A small CTC audio transcriber, trained from scratch: muon at rate 0.0032.
Rows from block 2, named by matrix and row number. Rows with one number belong to one attention dimension. Each number is 128 + 32 x the weight over its row's rms, rounded and kept within 0 to 255. All counts start at 0. After the name is the row's rms in percent of the matrix's.
# v: attention query, key and value (stacked) (model.blocks.2.attn.qkv.weight, 576x192, the v third), inputs 0-95
# proj: attention output (model.blocks.2.attn.proj.weight, 192x192, transposed), outputs 0-95
v.85 087 [128 128 128 117 163 128 137 128 137 111  71 128 198  96 154 136 142 129 176 128 127 120 128 128 128 128 128 128 128 128 250  35 235 128 128 128 165 131 128 128 128  86  39 128 157 128 128 127 224  46 146 128 128  65 128 128 177 128 128  39 149 128 124 105 128 128  43 128 104 194 128  57 128 122 128 128 128 128 128 128 128 128 128 128 118 137 128 128  41  80  25 128 128 149 147 128]
proj.85 108 [128 157 141  98 128 163 128  72 128 128 155 174 128 128  56 137  35 101 128 128 128 153 111 170 128 108 128 162  86 140  57 179 108 128 128 128  82 140  84 106 158 128 128 175 152 128 128 154 153  97 130  86 128 128 128 137 111 128 128 230 109 181 128 128 128 141 128 146 128  76  61 128  55 210 128 128 128 128 128 165 128 128 128 186 128 128 128 113 128 128 155 128  67  38  99 176]
v.86 105 [111 159  58 128 180 106 128 157 103 128 128 128  89 128  71  93 157 128 128 128 128  81 160 128 128 197 136 128 128 200 141 128 186 128 128  77 111 187 128 192 102  75 128 128 143 128 222 201 162 177 121 128 133 128 128 109 128 128 127 128 130 128  69 220 190 128 128  46 128 128 128  59 111 182 164 179  48  96 128  95 128 128 103 136 128 166 160 128 209 175 128 107 128 109 136  57]
proj.86 107 [128 128 128 149 119 128 128 128 128 109 128 128 154  68 171 175 128  92 168 185 128 112 128 123 128 128 129 128 128  44 128 165  65 128 128 204 181 128 128  72 148 179 128  62 120 128  58 170 128 129 128 128 166  67 128 146 157 213 128 128  75  83 157 131 128 128 128 137 101 128 128 128 154  25 128 104 128  66 102 128 162 128 128 183 147 153 128 128 146 128 128  57 128 160 128 172]
v.87 102 [121 100 128 128 183 128 138 183 128 116 130 128 128 151 156 128 112 128 128 132 128 169  78 128 128 128 187 170 146 171 104 128 137 128 128  65  80  92 128 128 128  52 128 128 128 128 124 143 128  63 128 120 128 142 150 140 128 128 128 158  94 128  89 128 128 128 128 128  76 197 128 128 128 222 128 128  76 128 128 161 128  79 167 128 128 128 175  80 158 128 128 160 128 128 128 128]
proj.87 098 [128 125 128 100 128  84  90 128 183 128 128 128 128 162 128 128 128 128 128  96 128  93 175 185 128 128 137 128 128  86 128 215 128 128 128 128 109 128 128 128 128 128 152 177 128 128 128 147 128 226  72 128 128 131 127  71 128 153  70 128 128 129 128 128 128 168 128 145 128  71 128 128 128 128  65  87 170 128  75 143 159 128 100  97  22 215 128 150 128 128 128 128  95 128 128 128]
v.88 094 [143 128 128 193 128 128 128 128 128 188 151 120 238 128 128  45 110 128 128 128 128 128 128 128 128 128 128  53 137 203 173 219 128 151 102 128 220  88 128 128 128 130 128 128 176 128  60 128 128 128  83 113 128  90 128 128 128 109 128 155 128 128 107  41 128 183 197 128 128 128 182 130 128 128 128 128  90 128 133 136 195 128  59 128 155 151 153 165 128 155 140  68 126 128 128 128]
proj.88 092 [109 128 120 128 128 128 128 128 128 128 128 108 189 128 128 191  92 128 151 100 173 128 128  97  50 128 128 128 160 128 105  99 128 128 160 128  99 128 128 128 142 128 216  52 134 128 111 128  82  70 141 128 128 128 128 198 128 100 122 128 128 128 128 199 113 128  79 128 128 176 128 130 128 128 199 128 128 128  44 188  82 128 128 128 128 109 128 128 128  53  91 146  67 128 128 128]
v.89 103 [128 128  78 128 128 128 128  26  96 128 200 128 163 128  60 128 125 122  75 179 128 128 154 131 161 128  82 128 128 128 164 128 128 128 128 118 191 118 128  94 117 128 128 204 116 128 193 128  72 128 180  98 111 128  93 123 159 128 128 128 128 128  92  92  66 175 128 137 128 128 127 128 128 119 124 128 128 128 128 128  89  57 128  95 128 128 128 128 198 211 128  57  91 136 128 138]
proj.89 098 [112 128 190 110 128 138 128 128 156 128 128 113 128 111  83 143 128 128 154 128 128 128 155  74 121 128 227 162 250 128 128 128 133 128 128 136 123 130 128 137 128  45 128  76 111 113 128  81 153 144 128 128 166 128 128 136 128 128 128 128 117 128 128 128  57 119 178 175 128 128 128 133 128 128 128 128 115  78  33 118 128 131 116 128 128 128 128 128 128 128 128 134  99 135 128 128]
v.90 096 [114 128 128 128 212 184 128 128 124 128 128 128 124 187 128 160  81 128 128 143 128 112 128 128 128  68  72 171 128 156 142 178 128 128 128 132 128 128 128 128 125 129 128 128  48 142 127 170 183 128 187 183 113 128 128 188 184 128 128 129 128  62  55 128 128 128 133 128  89 128 128 180 128  50 128 128 128 127 157 128 128 128  93 128 128  73 128 128 199 128 115 109 128 128 128 128]
proj.90 098 [128 107 128 176 128 105 101 144 141 128  36 157 128  70 128 128 228 128 128 146 128 204 128 128 134 128 128 140 129  49 141 127 132 146  74 128  84 130 128  74  42 121 128 142 128 128 108 128  83 128 109 134 128 160 177 128 105 119 128  97 110 176 144 128 128  17 128 115 128 128 155  98  86 128 128 128 104 128 128 181 128 194 128 105 163 128 128  74 128 128 128  56 128 112 128 128]
v.91 090 [128 128 179 138 128 128  63 103  71 128 128 111 128 128  97  43 157  92  85  44 203  53 128 128 137  88  51 157 128 128 128 128 128 122  43  97 128 129 128 153 128 106 128 128 128 128 149 128 128   0 128 128 121  69 128 120 128 107 128 176 128 128  94 128 152 128 128 150 139 117 128 128 128 128 174 128 211  86 165 121 102  85 128 128 128 111 128  81  87 128  97 128 128 120 128  73]
proj.91 093 [128 148  78 111 128 128 128 128 200 128  65 177 128 128 133 128 148 206 128 150  82 166 104 128 138 128 128 128 128 125 128 128 168 128 128 128 137 128 206 128 170 128  69 158 128 128 128  41 119 190 128  89 128 157 177 202 128 128  69 105 112 128 128 128  90 153 128 128 128 167 128 128 128 150 172 128 128 128 111 114 128 128  73  84 132 128 102  39 128 128  86 130 128 128 110 100]
v.92 086 [142 154 128 182 128 129 111 128 140   0 128 128 137  69 193 128 187 128  87  76 128 128 141 124 172 128 116 128 190 128 162 130 149 108 144 241 128 128 128 128 164 128 128 204 128 128 128 107 128 128 128 128 128 128 123 155 128 149 128 153 146 100 128 128 127 180 128 128 168 128 128 132 128  69 128 209 128 128 128 128  79 128 128 202  83 128 128 128 136  52 128 128 128 193 128 176]
proj.92 089 [128 128 128  43 128 128 128 128 145 128 128  76 128 164 128 128  86 109 128 128 146 167 191 128  46 128 128 181 128 128 128 129 116  69 172  96  77 122  89 128  44 128 128  40 128 128 171 128 152 149 119 128 147 152 123 128 128 110 128 176 128 128 128 128  85 191 128 128 128 128  94 128 140 128 128  74 128 225 128 128 128 176 128  91 198 128 236  69 128 128 128 146 128 128 128 128]
v.93 091 [106 242 128 128  39  50 114 128 128 128 132 128  80 128 128 146 156  75 128 166 128 176 128  80 128 128 128 140 167  66 128 196 157 165 120 128  73  61 231  55 100 128  96 128 144 128  20 129 153 128 128 171 128 187 175 146 130 128 128 128 128 128 119 151 128 106 128 128 128 128 128 108 148 142 128 128  86 128 119 128 128 128 128 128 128 118 128 128 128 128 121 128 128 193 128 128]
proj.93 076 [128  89 128 128 128 128 128 128 128 128 176 106 128 186 128  60 128 194 128  88  54 181  78 128 128 128 128  61 128 128 167 128 128 128 162 120 128 147  81 150 128 128 128 128 128 128 162 239  79 128 128  84 112  75  55 111 128 128 128 128 128 128 146 128 128 128 128 128 128 186  96 167 128 137 164 128 128  76 128 164 114 128 173 206 134 117 128 128  92 128  89 146 128 128 128 165]
v.94 093 [128 128 220 116 128 126 128 124 128 202 128 128 129  80 128  69 128 146 148 128  48 189  58 128 103 128 101 128  70 114 128 123 152 222 130 128 157 128 128 128 145 143  99 177 128 128  95  98  77 146 164  65 128 161 128  82 141 128  82 128 147 128 128 128 128 154 174 128 145 115 158 128 121 180  26 169 157 128 128 128 204 128  55 128 142 128 169 128  79 128 175 128 128  84  90 103]
proj.94 087 [136 128 128 128 128  60 128 145 126 128 115 198 156 128 157 168 128  91  81  74 128  68 223 128  85 128  94  52 237 128 128 169 128 161 170 171 128 128 116  27  76 128 204  49 128 128 128 128  50 128 128 128 140  91 128 128 128 128 189 128 193 128 124 217 128 128 128 128 203 128 128 111 102 128 178 104  70 134 128 127 128  89 128 113  64 128 128 122 128 128 106  96 157 128 128 128]
v.95 083 [ 85 131 128 128 128 128  87 128 150  92 128 184 128 128  68 128 128  30 107 128 128 190 214 127  71  59 126  65 216 128 128 128 159 128 108 191 128 222 149 125 131 128 193 160 128 114 128 128 128 119 168 128 128  72 128 129 128 128 133 183 128 122 198 128 128  90 128 140 128 128 128 128 128  55 134 128 128 128 109 103 128  93 196 128 181 128 128 176 117 210 128 128 113 128 128 128]
proj.95 083 [128 194  97 128 128 128 110 137 128 128 128  72 128 128 128 120 173 138 128 128 128 128 128  52 176 182 156 128 128 128 128 128 128 206 128 121 128 150  66 201 128 128 128 128 103 128  46 111 128 181 128 128 128 125 128  98 199  91  97 128 155 128 103  89 195  25 128 128  62 128 128 128 172 128 128 128 128  42 128 128 155 162  50 179 128 128 172 128 128 183 172 181 128 128 128 128]
v.96 093 [146 128 128 128 128 128 110 128 118 128 128 194 137 128 128 151  93  94 128 160 191 128 135 128  68 128 169 162  66 128 128 198 128  71 184 145  53 128 128 128 128 107 143 128 182 128 116  82 166 139  82 122 220 125 128 128  89 128 128 128  69  23 128 128 142 188 128 189  85 180 128 128 128 128 128 128 128 201 128 128  62  42 128 128 128  33 128 176 128 128 167  79 156 128  91 147]
proj.96 095 [136 128 152 105  26 128 128 128 119 128 163 172  83 128 128 128 128 128 128 128 128 128 128 128 128  96 196 128 128 128 128 128 128 136 128 128 128 176 115  79 128 175 128 128 128 128 128 197 163 128 128 126 128 156 128 128 158 128 128  75 128 184  80 128 128  73 128  82 128 128 128 128 135 128 128 146 112  87 128 176 125 200 128 128 128 147 103 128 101 128 128 128  73 137  66 128]
v.97 094 [128  66 128  61 102 128 128 128 119 128 184 128 128  61  40 196 128 128 128  80 178 128 128 128 128 128 128  80 105  80 128 128 128  62 128 128 128  88 104 141 128 166 128 137 128 128 123  45  26 128 168  95 128 128 128 128 169 137 158 176 227 128 106 128 128 200 182 174 193 128 128 157 132 128 113 128 151 157 128 128 128 151 128 160 128  92 128 128 121 128  63 110 117 138 188  82]
proj.97 092 [128 129 122 131 162 128 128 144 128  86  48 128 153 128 255 135 154 169 128 128 128  75 172 142 128 135 128 128 128 158 128 128 105 131 128 128 128  99 235 108 128  80 128 128 128 115 183 128 128 128  93 128 128 128 118 128 163 164 128 161 128  71 128 155  81 128 128 128  52 128 135 128 128  79 128 128 135 126 128 128  95 180 102 128 128 185 132 128 128 128 128 178 128 128 128 128]
v.98 094 [177 128 188 116 128 115 128 165 113  77 128 128 128 140 117 128 111 128 207 107 128 128 128 177 169 128  95 128 128 128 163  79 173 104 128 110 128 211 128  55  94 128 128 108 128 128 122 128 199 128 128 128 128  70 117 128 115 205 128 128 112 128 173 148 162 128 128 177 128  37 128 128 218 103 128 128 167 128 128 128 128 149 128 128 128 108 102 116 170 126 109 128 152 128 128 123]
proj.98 102 [163 128 113 128 120 128 128 115 128 128  84  74 128 128  99 128 128  74 128 152 155 128 157  84 128 128 115 183 128 128 125 128 148 128 175 128 154  82 156 139 128 128  33 172 114 128 177 128 100 128 136  93 138 151 186 128 128  30 180 128 128  97 128 153 133 205 128 128 137 216 128  92  90 128 150  83 128 128  57 128 128 128 128 128 128 128 147 128  96  61 128 234 128 160 174 128]
v.99 084 [128 134  96 127 128  79 128 128 128 128 128 128 131 128  98 128 128 128 128 128 128 185 128 128 128 166 128 128 128 113 175  56 128 101 172 128 128 128 128 128 128 177 132 128 128 187 239  80 128 128  57 128 128 128  76 128 128 128 149  97 123 113 121 150 198 181 177 128 128 124 128 128 128 128 128 128 113 112 123 165 136 139 128  99 128 175 128 163 128 233 177 128 120 105  36  43]
proj.99 103 [128 113 179 174 128 164 128 128 120 165 138 134  82 128 128 128 128 239 138 128 128 128 128 128 128 135 176 128 128 157 128 128  86 164 114 112 195 116 128 176 128 128  86 164 128  93 128 128  89  89  83 207 184 128 158 162 128 128 104 128 128 152 152 149 128 128 128 128 161  60 128 178  73 128 130 128 128 128 128 128 128 128 107 107 128   0 128 128 128 128 128 128 160 128 119 109]
v.100 102 [128 138 122  42 128 151 128 127 128 128 191 128 128 168 128 133 128 206 128 128 128 128 128 128 128 101 128 182  83 140 106  58 128 128 128 128 137 126 128  49 128 128 128 157  88 122 128 128 187 128  87 128 193 128 128 176 161 192 155 206 128 128 128 128 128 153 128 128 128 128 128 186 138 128 161 128 128 128 174 171 122 122 185 128 128  73  62 128 128 128 128 150  82 128  81 128]
proj.100 098 [128  67  84 151 148 128 128  42 128 120 100 111 128 128 128 128 128 123 128 128 119 128 164 128 167 128 128 128 128 128 128 128 168 158 128 183 107 128 128 188 128 103  61 162 128 100 128 128 128 128  53 128 128 128 128  88 135 174 128 106 115  64 128 128 128 157 107  33 128 128 128 136 184 128  25 139 200 128 128 128 128 128  85 201  91 128 129 143  62 128 128 168 128 164  64 128]
v.101 101 [180 158 128  86 128 143 128 149 128 128 128 128 128 128 128 163 128 128  27  60  64 128 128 132 142 128 111 216 154 158 128 128 128 128 140 128 128 128 128  26 128 151 141 128 143 128 119 128 136 128 128 128 160 128 128 134 145 128 128 128 106 162 128  93 123 128 128 128 128  58 165 176 128  56  96 128 141 163 128 128 128 201 128 181 109  94 128 180 128  77 128 128 198 128 128 224]
proj.101 101 [128 122  98  81 128 128 128  86 164 166 135 128 128 128 128 128 128 128 186  72 199 128 113 128 128 144 128  96 189 128 128 128 149 213  99 128 133 180 124 133  94 182 128 183 128 128 128  86 128 128 128 128  93 113 112  94 128 136 151 166 128 119  83 166  95 128  84 128 113 169 128   0 120 183 128 128  75 128 128 154 128 128 128 128  86 111 128 150 128 136  79 163 176 170 128  40]